config.yaml
model: "spectrogram enhancement model"
dataset: "tunes sung on syllables by a formant synthesiser"
train_examples: 39062
gain_aug_db: 6
n_mels: 64
hop_length: 160
input: "log_mel"
win_length: 512
task: "enhancement"
loss: "l1"
arch: "unet"
norm: "groupnorm"
hidden_act: "gelu"
weight_standardization: false
pixel_unshuffle: 2
widths: [96, 192, 192]
blocks_per_level: 3
block: "basic"
attention: false
upsampling: "nearest_conv"
init: "small_normal"
residual_init: "zero_last"
optimizer: "adamw"
learning_rate: 0.0023
beta1: 0.9
beta2: 0.999
eps: 1e-08
l1_shrink: 0.003
cautious_weight_decay: true
ema_decay: 0.99
max_steps: 20900
batch_size: 48
epochs: 25.7
lr_schedule: "constant"
warmup_steps: 1040
weight_decay: 0.02
Rows from block 7 of a small spectrogram enhancement model, named by matrix and row number. Rows with one number belong to one channel. Each number is 128 + 24 x the weight over its row's rms, rounded and kept within 0 to 255. All counts start at 0. Numbers have three digits each.
After each channel's rows are labels from the 100 clips, of 14976, where the channel reaches its highest value: "lies over" is the class under the peak. Only what is clearly more common there than usual is listed. The data: tunes sung on syllables by a formant synthesiser.
# convs0: first 3x3 conv (model.mid.1.convs.0.weight, 192x192x3x3, each kernel summed), inputs 0-95
# convs1: second 3x3 conv (model.mid.1.convs.1.weight, 192x192x3x3, transposed, each kernel summed), outputs 0-95

convs0.26:124114109133153136128120063123151137096169123124190123173145182163190104115036123128152118139102138130123143146098117146143163127170132141134119114139101124136128124141131135120069157091127162139162116131139132116135126147139138130120083131138114083097120090123183151177112135131158113120
convs1.26:128120120137078117146139080103074126141171140164170146157108128136130096134096142130127130128133126112079147120122124082118106097123107109127106127120102128157129129122194099123130155128073074129123136168138119123144136192108129114142134092097118088140071113057123138184092132133157107104
lies over: /e/

convs0.79:136095112114151169144144100093134146128166201174157108146124219206194133128086157129140124133156116121120129140158142124121127126189134138146152130135092124118128131158133090128125140106127103125118107128124125101041120103077127157122111114111084088102108108130150151192133142114158152121
convs1.79:127131143129088145137127083114127128117218127145160136122149127127132130128059151127129127129133128129029124123128128106132117110129131134129129128160088129228161128138192128128141169128109128127131106123126148129125128132127129137127127116074125105127118128130127128147121137124151142123
lies over: /æ/

convs0.36:122120165101166061109122154120140148100103099058123116097088103092108090114145124118117126115121126169144136157128121128121111113108114119128136128116091114144112132134115142128131117106110112137124167185114053134125120117100137108149132110098145146117104100095091093085104133100111075083
convs1.36:125101130145112181150138080101121132148195143187113169129159120148133161127052156130127126143136125126071117103140135080134109101145139141133139123173116140175123122174196116127149154107111131129138101128127181130133139153126128125130135109094116078136125120137130136154111103105159146131
lies over: /i/

convs0.154:108108123114193097106127130139128125122143137120087145106119134141137120130160086122108139108120117126115115119131152112150129182104124154137132133112161120110100128170108134132107084084100130126121117125118100105097112131168128109126101146223138113104088092100098113115077075099079092087
convs1.154:120124154131073139131145109077109101118213131135158116106113117137135090130115167127103126126146124147106126142119117132119111098111134117124103121170061108206153110115151103118146178137120089126128120122128142116150132117089130126117136084062120099134096125120107134175110156118138125094
lies over: silence

convs0.169:128111145125115073086107155079138104121130108098130072130097124124133108125135111126129123121109138156135111141104094164098131078120108093115117135077104102132136127120128149137114126126126093136108162188120040137154110085105126120121111122110131121104124080100121122123130165107114085118
convs1.169:118117130127126189153142092112122141146170142185099191136172122148137162131063157128133127136139124116087133105152139067151111119153149171134136121173123140163124127195188119125150150094112146128128089115127186129119141158130129146136133118106135088134140110124146133146122105113153152147
lies over: /ɑ/

convs0.135:120107129090120150126137130124128128128143155198183086178107185136153124132089112131140122111129133077120148122173143163138135085145182152136130121128111150116093130121082104127098115133127128125202133132155128174134101089134129181169104107126132111120125120100181126135129139096132168127
convs1.135:129135145128162151130126095142137189117138129152176167122139130129134130127178124127128126127126130188151182130127128127133153132131125122128128127133135128164194127145158134127130132119141117128125126110120123127136127136135128112128132133129140136125122128134128127109097167127132133098
lies over: /ɑ/

convs0.63:140123128145074147116136110126087138117167115158161165095094114097109114148113187137133140116145144150129112106103104109120102139124104094123099111135078126139121121080128125121131176160094102128117102122124134150170135102109127133120133085074121120119106156124124144154081140107174121127
convs1.63:110135118118172128138110143164156133137078123110085142136169126109114178118137093131150133130136135117150131120151134130136139178128120175128153130120179142084103137178114145135124088119135173116130103096120148145074128126162133134132119181177151166132177129158149114091166082127117127180
lies over: /æ/

convs0.71:148119129119121135100097117119097140096089150132168110140151151114148120129139090117138127127097112086117114088146135199173137097134146122114117127148094162099155134090055113128142117170156171127188125127139131182164111133112126177158142141119143099138112115151126118123121128121128144155
convs1.71:132140154127130112141130125160137095094067131106150117096101130125141125127241124125122125128132131136178094112120122166121142128131110104127126134086139126109189132130084126130137113121132126127132180154116064116138128119145130093125129117151128161125089161162120119109106185122135110107
lies over: /ɑ/

convs0.161:122112163105167051081106164130167147096108115044114127107092129135114099117145110128129134121118134168144113139134107122110125098122118101131129140109076111138127133126107133135126116118120121132146163181113062132125119087102135128133125125095137159101130124137109100089140142111109100099
convs1.161:121115127141113179152138081106120128147195147185111172141155121151127157130048156131129128140139126118070123100137135087135114098147137145131135123170113139173124124176194119125146154111111132129130108128131180133134140156123129131127132108090112084133127128134131135161109105107164145128
lies over: /ɑ/; /u/

convs0.3:143162112129117117104142086122134109100143151151223106189160195185194134123116136135166120118129141112115134108140153133131162144197113123130156138156111182117141131128106172132122103130121126077154109120105150115154149116150126130128151105120131102124109109161126123116152126076136130058
convs1.3:126082128131083129144139105114126092143221118141148149115073119125123080131093142132118133138160130115105093127121133120131129116128146121141132125121061130218141122113172119127136181130105067127140131139132106131136157126101139131129134093061109091149097122141120134177120180126134111117
lies over: /u/

convs0.139:109120116083132150081104112119137127123130171184142094162123195115141123129097079131142123113091124056120151130130132177150151095170173158127116123155108146117114133124091144127089119134122127134169133132140130141131113089133131174131114106108149131097125105113154122134116133089157146135
convs1.139:131147156133139158136135117127129185107151130147182155118135130136144136131161137125135129137140135165128187141131123137130127127118139122130128132172130128175187130148151132133143142112153121129121093081129155111142141147128137105139148130133142128139126121111126130122103144135119140088
lies over: /ɑ/

convs0.119:110146130090135118065093103090088175136129130173192095158150186107156112128112134126135123132073111083126134109138137147154156117150159102118117129128084145108180130111095149129123132152136134127156115132131123115150104116080122171138133106126104155120122095166156134123077147165123177131
convs1.119:128121154128127129117129124143141120114159117111168095110099121127133132127184132127122127128131126186169150184124128183132145133126145131129130127126103125174173127124105128128129133127146109128129135116119122128138125117134129131126127130109124137127123153152110128131123252124125133098
lies over: /u/

convs0.134:106117118091123149099110108126154116123137153196155092142122202136127121127089095131154123115094127044118160120137132174149141101145150159128134122152112139113125131121099143128086124130131125128201133133146130144133106073137129170125105104108146121111124114124175124144120138079148156140
convs1.134:129141171138139142136134120131121187114127131128162145118151130136158134127160132126131127130146136173129162131129126146140129132123128130128126129160134127151196128158144132129140136115124108133124114103125141113139137155135130112136139136140135139135128120106126127117106156135129130097
lies over: /e/

convs0.178:133082121108127116124104084110114137133170192188152101149134190170174144122088134128132121116112085121122131130113125140154141147191136134134135119093088162126175138126124114127139154112132120137141119129136120125108133107112128164125090101133080137095116117109184167141093139122144199149
convs1.178:129123180127139170142130116130133165111167126133213145104149123124139135128135133124133124135145134167120186159128126142142139138130140148129130127154117128189182126147170126129143149124100116128143070085130157127122132145136128141128128135120126137125141124127126126137129145127147121126
lies over: /i/

convs0.67:140118128118123137099097119125088140098093147136164113142146145111147120129142094120140126125101112082119113098142133199172137097133149126112113127145088168098155135090055118128142134157154172128185128127140133181167113135114126183160136135112144112130114122144133119126116128122119145162
convs1.67:138152152127137110142133123159127108095078136102149117105108132127152118127247125120123122126134136147193111115119119166122148126128111100126125136090131126114175132134093124130136123121149124126126190150118060111145132137138126106129136118152134165129085151147119117114089178117139111091
lies over: /ɑ/

convs0.128:134122115106135169127134093102100143090145179180151123121131202182212141126109151128165124140133110152121123134201145136131143109167099136145148125119131105123158131175125102127109125110132104126163114127132109107106107097108124135123119119107091105134108102108151133157154150147192139110
convs1.128:127144169130158157137126086148145155084112121130174123096139127123132146126123134127130125129129127140114110132128129137129131134141111122129131126130137128159194128127182129128138129147126132127132127124120128127124113125145133153126124151102128150118129155156129122106126176127144114131
lies over: /o/

convs0.104:135133126104144164124139108106123147119138188145155118149150197172227133127097133128160123121145127145120127155190132120105149133190119124137159130114124109115147125168134150126110126102122103141133110129114111097104101101072126142109128119112109086105095113146139149145148144125187131086
convs1.104:127154146129127148133128090134129139100157123143163148107133129121126123128104152126128126132136127119049102134132130135134117126142126127127129124143110129212173128130212127127139160136096120122135112114127136126131124141130136179127124135102131122126115134132125124131126140129140121112
lies over: /u/

convs0.80:133088098126197074123107121125148140135118149104053120145130153135147112137116069132136142134117138110113113113132137125137132134127105137116137126096171131070119128149091129129126055089116164116145129155137137116060101136146128118136104156198143162097105098135137113082120111103125118137
convs1.80:118109175125089150127140117087134119113225126129168109090130118138132105129102165132119130132139124159093112151132128141120121104122133131137129123182072121221160124128159119126145178142125113125131130128119148131134133107111142120127129108065115113138107120139108122163125160129130127109
lies over: /e/

convs0.31:126102126129134168144093105124143128110171151137198123179140161174174110120108091129112126108114143129125141119094085153134171131149148146131136131126094162142116134132124136130108127111154127139122125135097119075128106114133134139142097141127104097069124084114172136177118132147124111119
convs1.31:133100125132070132150135062092108143132169128162147179136127116127133105127069148125129125131133120103079130105130129093122114098129111113129125125132101128163139125136216112127144149126079071127130124169130129126129144164122137122129136106098117092139086107102125129183105120123157110137
lies over: /ɑ/

convs0.60:154123130116118133097104114115097139101094152131159109134154153112146121131143095118143127127101115094117114091156126196173136095137140120117117128143096159099151136092063117129151122178161172124196122127142129180171113125108126173164146142121145099145112116152123122121120126121128147156
convs1.60:130120176127130112145135116174133096101080128100144115092102134119147131125236117124119124127140133170191124149122120171126141139133105111126129132084136125118186130137090126128135116119132128127139170133119062122140126116148133090122129120157120157126113162158123116110111187117137112113
lies over: /ɑ/

convs0.19:136111074130163082115121137142136149147118139099038125143142118123103112136113086122124131130104130077121131107134141114157131139111150148121127123123127141076093125110091113128122081081126178129170135131157120135107138175141126118162131135164153138123137092168136116116116073101105154153
convs1.19:125119156132111135110129143100139121129218116138173088106103123132133110133112143132129134115127129178103119160124127147101133094122150110127124129154077117211156127119130125130120156148153125128108141123125129133146125089115136126118128102053137108128096144147109124160110162136100141078
lies over: /ɑ/

convs0.160:130104094116124130089128105104111173131156150193160090157147185161147119123101118123129124128088090079124127099133103183155143129147172127128127129117075142110168129118114136129141145135127106127142131133122130079136132095073123168130119117116052137110110102140155155147100155155133194142
convs1.160:129136161126106145132134100142132130113205124136211126115121127126146128127140136126128126127131132177131192167123127135131133130128132120127127129142098121220188126135161126129133148121118117127133103095120127120140122137141128140128127118096129131124123151128115122144112184115139128093
lies over: /u/

convs0.145:131093120135132141152119078105134142173148167157141119122112139156134126127061103127153127123105115127112121151120111133170137120178123140131163124102048140144147132123125103129124149110116077128132122137130116120078115140101131155156097122135083152111126129132171135145082113151130220170
convs1.145:140137154121130189157135120105132162138145131177164180108143124117150119132145140127120130143142139140166131124147130122156123134116139135130131129154137127193169131170161130130150143113119129131145057054136138103146143149133143123145141126156140134140119101125126123132099109128163131112
lies over: /i/

convs0.140:111113122086132151093108115123143119128134168184153095179119196127148125129093100131135122122086127055115153132132137184140149093169182161133113122149109149117106135115090140127092117136123122132161132131137133135134114078140130184129115098112139113106123112109161119136118134081156150128
convs1.140:128147164130152159126131120129129191106132129137174154115134129133137133129177132126131127133137132175139200141128126143129133127126131126128127129174130128162175130141141133129137136116138112129123097082125146120138140141130134114134142128134139133136133129105126129120111152131119130093
lies over: /ɑ/

convs0.187:137098095127159123163148116109147132146139152121154112150113160171204132129093162127139124136182132101112114127182188087111136132196143136158177137147098133115097128155134094132151125111096125123099112123128140092000138133099126126123131092126118086129117111119126139156137139092105121117
convs1.187:125108150129086135143126086109125128102209128134132123132154128128132129127034145127131127129139127128042121122128128087128119110129126131128129128146095131220139129129183129129139168129101127128129106128126154131125130137122128134129127099082121093129126134126139128147128142127142130136
lies over: /o/; /u/

convs0.44:127129154127084185142158108129104122104183138169152134130115132133137122129112187130134132140158130162124117131112128110123121143125111129127113125132083127159108127109145113126129199153119111121119095104113148131132121117106120131098114090069098096116107145146145152192084156127171145120
convs1.44:120149122119186117131109146163164140127071125097091132127152130111129173121153089125146128130134132117156128116156134141136162175137120154126153125100189143077125133165104148127121083126134163119135121119108121129087126127175138136133118181180153176129164139146137107080151098128116112172
lies over: /i/

convs0.62:152112131131134125086071123129113133100088144128129112131154152114145122124151083122140128124094110084115108087155128195166141109128141135100111129139099159100154133081060123129151125168156177131181130129128125188149113117137128166154141136116141119135111112159128099118117127105101142151
convs1.62:133144171126130132155140096182127101085148133113144128098116134128154132126203132123123121128144132140140098100111115149127144148135091108124121129107126123197207129146123120126144141117115119130135162137111086113141137152143120120124127114138130162126071186137121114121091180114144094074
lies over: /ɑ/

convs0.164:117111118129155091120120138131124109128121140074041106130140108135129103129114099124130125130132141095160131116150149122172145170114141165140157116094138122073117122163110130124132089065117149127147116120113109105052125130129119098130115131160140121118151130124117105141107109110127134165
convs1.164:117120141134108148102130143109123136152201115144184106124096128134115103126134155130125131126115116164125150169118125141110123107133156105124115131161086123191146133110135129136109157138145101132108135121149128137169119106103133122130130105072140120124107137125115140163113156144109125071
lies over: silence

convs0.50:150125118109134098162151098115114134134121177082133121152129174130221117122086164129153135130150147133121114145213149135141148123162119130136192140090121147102135128155113161132103104121115150135156117128125112139059116112131137138138143108157119114129112109120146142136100125080161124148
convs1.50:118119183127124166131138121127137122122200122150161131090136131121125140136111152138120139148135130145082105150125127144121121116144133125132131125156104136237188133134167128130143151142096110125138118114130145138128124122133143136129123151090125144124124144137122124136133136136139114112
lies over: /o/

convs0.142:132138165153092152142164109137123139109165125150138094117102103108137132125120174119109134134147130166148115132106109120118114114115107112133131117108069112183137125101160135122139175106107077118117090120100114140131133112102124127130137077064095098131123156147111141154087151107143135145
convs1.142:107153118105173141121097147174146155149103119113115155149133141113112167116153098126144126121116126132165171142156144137163160189159150169128140124132173160107113139166116162133110093123130140118124092074122139142115112150156118147153101174165186171112173148120150116100160094136111108147
lies over: /i/

convs0.177:134083127113125117126098079106113140129168191186160100158133189175178146124080134127136121117103096118120132128112129137155141146173140132133128120094087163124173132122123109127132151115133123138131119129136118127108131112112129170120097097130075138095114124102165149147093139121143211145
convs1.177:128124174128140162140128114125135156103170127129200142095156126124140141127136130126129125132146130155114186146128127141138136134131141145129130129157115128200185128150168129130141148123101116128142085094128161128123130136138128132128128136126124136126147120129126128129127164127144122129
lies over: /i/

convs0.100:122087156114167084113127153103171172108133098071112137104064125123125105132105107118128134127112134155128099143101137115096116086123108103127141143125130104130105128113094148132143114119077106127080141175125049104129129099137133126125139112105150136106085111114117105087104144103101051090
convs1.100:124103159140131184158135089113134127142170140168090179114174119139140170128059145132133128146147130142076100096143134090150121119140135155137147124164128141172141129189194120128157144108116144125139101119122175135120137139132141124126130128113124098136137117158131131134119115110155147136
lies over: /u/

convs0.105:125103156130171082128132148110163169073094108070095146075082114113106094126121122135130126130118115169134106110123127113105117117118083104129133105129119125140136126125108138116140119107127127130120165191119071135118137109141129106118129122115146159124129112113103107071109115089139067097
convs1.105:123101126142095164138142094090114123147201148177139157132141117156118134128063166131114128137133120126073118125139132094140112087136148135132131124174096135184125126155188110126146162117113120129130117138140170133147139136101133125128132089083101076137111110147131149176112119119160148123
lies over: /o/

convs0.10:127102137103128121083115165117113092131133128082137098155112108110101124128121122112098125108085102162138144220120121163100117110102136125118129126136124108103095121113131145125095138136152149136104076141162120142157075067106133131135109150108091055098098124068130131145146139125092121115
convs1.10:135139169150170151151123083139145164102142122131106168093140125132165161123111125120154119139148140147103103083144144137143169139162125144138153117132149133144173125174162136120151125125132114118128115130087124102111149177169142148146142146126151143140131141121101104120087178103149092125
lies over: /æ/

convs0.143:132098134111114152135127132112132129127136178189156106147138164120143126131109132130131124135113122108118156136151132199129139083158149137127135126135087157115122130126083109129108096129129128131170130129170117180179098105121131187154114127131103123115130115105221131137122125079133155161
convs1.143:127131157133155127123132156106140162116149118123163153086125128130136116137169128128135128130144133169129166158127122152137136118128150150125125128167124127173186128155120123128140140120177139128120131087125132122139132107120130087122136129134137132130114085137118126122105165131117161099
lies over: /ɑ/

convs0.171:133084121104128113118117088110118137135173193197143101148144177158164144119089136128129121120113079124124129132114118147153148149189138131136138118088089160127169138124122127128143151108136111143150119130132119124109135103113129162126104107135078138097114116111170179137091140120147186155
convs1.171:128115180134139168143130116144128162115157122136198141106146119121139143130133134124142124134148136166120175155133128146148139146131134153128128125159125125189181124166163120129142149125098115129140066078143152130119131150137130141128125144132129142127140130120126122142131137128143122126
lies over: /i/

convs0.25:117127121132149097153156149135124117133079139099032111114134124119107116154122064129108135118116166103148114088144123115137130159086128137116137129106155144075125137144135117131135068094137148125136132130146118087110152166125137115126138151164158159145145132140126102112117116121106114150
convs1.25:124113135139107138099133143102133139140207117144179100124104116137124105127118161133118131124120120150115138169118134134121126104139142116131127116160084120200136122117132129122116160129142111120112143130121128137167121100100130113126131104068129114126098132140113131156107161139117137080
lies over: /o/

convs0.125:136119117106133168129140094101101139094145184179140122124135206194220137122111153128166124141133114146122124136196150138134138111174097138146148126115133107124161130176126099127114126103132099126159115128135107105104111092109123136121122124106091101135107098113153143153154150145191136112
convs1.125:127148164131161155137127072144149155077118123127170131095142127122133143126127132127131126129134127134113105130129130140130133136146109126129132125129136128159191128127188129128140136142122131127135128124120126126125114124149135168126123153111129154121133140164131123106126173127145107129
lies over: /o/

convs0.14:115123080101164099115119122167128166137139130109076167159134149154095129135139094130122148126097115092121132112113127131160124166139149138126123121109127140091114136100104152125106081126130177149156126109131085136119138162155129110167113121180168148110127091192136126142100067132118159131
convs1.14:113101157139113119106135125084135121136216121124149079107110117140130096121104144122126121107126117178097103156130118150107156087121155130119127123146074101203148106136137117121116158146146115119116159139122127123135126087111131123104135098054131111128085136157093130170108169129112130111
lies over: silence

convs0.186:138082090126165116164144115108147130158138151117147107145123153166205128128094162127144124139188134100111110127176173090112138131195135140146180136145102135114097128166128102132148116110092123125099116125125140102000136130103126129116128091131117095125113108120128139148136132097109110122
convs1.186:123099172128098142142125090111121122099204127150139131112162126126134133127041149126127126132140128134025112126129128090132116113133124136130129127146108133219146130129187129129148152138071116131136105133123159129127127132126129129128125108095119091126119130125138124138126139127148119140
lies over: /o/

convs0.138:118085125111133151120098116130157118129136189181159105156132223140158126127097121131142123144077128066118158133122127190134144095161166155129125125155094156111118139121102129128100112130130126127171128125143134149150105098143130182115106112121130117088119121110180128137104126056143151128
convs1.138:127147156131170128113133148106133159102139129115173130089132128134140114130209130128129128131143133169134197153128128133127132113128135130128127128185122128170177129142121128128148140123141113128128140125121138122142136127123133096129137122130135129133111095123119129120111177131116125084
lies over: /u/

convs0.57:132134116131086190177162122120130115123146163186138136130169114163128137126099177128082124137147123094144122109118139100104108149114114123133117134139105114138125124113171091131151164109108114131120091085119150111096144126109134110103128083077076077144144140141140140172123126152144155165
convs1.57:111167130124181102104105156157154143112095113079148113116101138114134148118190095126144126107120126140157141132127134172116185153145121113120149124096170130094134136120092146122105083146149132125127151133103085128110110124169123147128107162153173186110142163134126100091134149136101078131
lies over: silence

convs0.162:129134128153122129153122130143135109112134165124064098140147124160138116126101131126125123151136130107175142096126143120151110177097141154143132119110094116102131123138155106127125124041124127120134113110118116088068135124126128100123110127103112094128168156149124128159117119131146157175
convs1.162:117136128128117132085123158120130149152178103127194101136081139128112105123148141129125129120101113159141172182118126142116133123141152109124116131141108123172135133103121141135097140144152101136110138118148118133170106116107132127138125122097152134115117138119114137146131163149100114075
lies over: silence

convs0.129:140118126116164124133116118071134187102128094164152111098088139133175125119146123123129126120168120129135150104124120172126164115157166142134123137106130137107135137140119173133136111153125087153108165177143094130122137100085121114120109111131159139115120087128154141116125165127097110083
convs1.129:116080107122122157138132116111142132135160132160093149170191125144124145133026138135138137132135131115108154152175131055165111137153131169135153125154135129146115132170187129131138135108141161126122085114115178133108134136125126119129130118118130089132149096187153131130177079135155162190
lies over: /u/

convs0.68:166160118134089118115113112128132116095089131120069109131165130101143130134161102118145132135125123092116106087151135122137124148104148134102110122127102146110107123085096075125156136171149186135176113111148134174138106132130131152154122113108125105138117123141128105153105112074112198131
convs1.68:135131139124170131104125163128148153122131116117181079110114147129144125118204118111135115127118128145126113147119114144102160121136136099117120139122143129136159139128092144135120119124156120132118174148118112118144134124137130156129138151124164175127113135137135121111113151138099111096
lies over: /ʃ/

convs0.49:141132112103132150154132093101110137129124180110151115148144177155223118120092180129152125126165133131122120160213160128120151128174114131146198136100115170113130128149122159130115116135114116135144109119117096128086110108125130148140136104129100101129109110120147146142122129121166136123
convs1.49:127151163130116162152127082141130137105165126162156142107143128122132141127069154127130126130134127134048123128128130108131106127136120127131131126141106130196174128130204127128142157129096118125132100107125149127130122132132135149127126124099125109124130155135128128133125144130158124123
lies over: /o/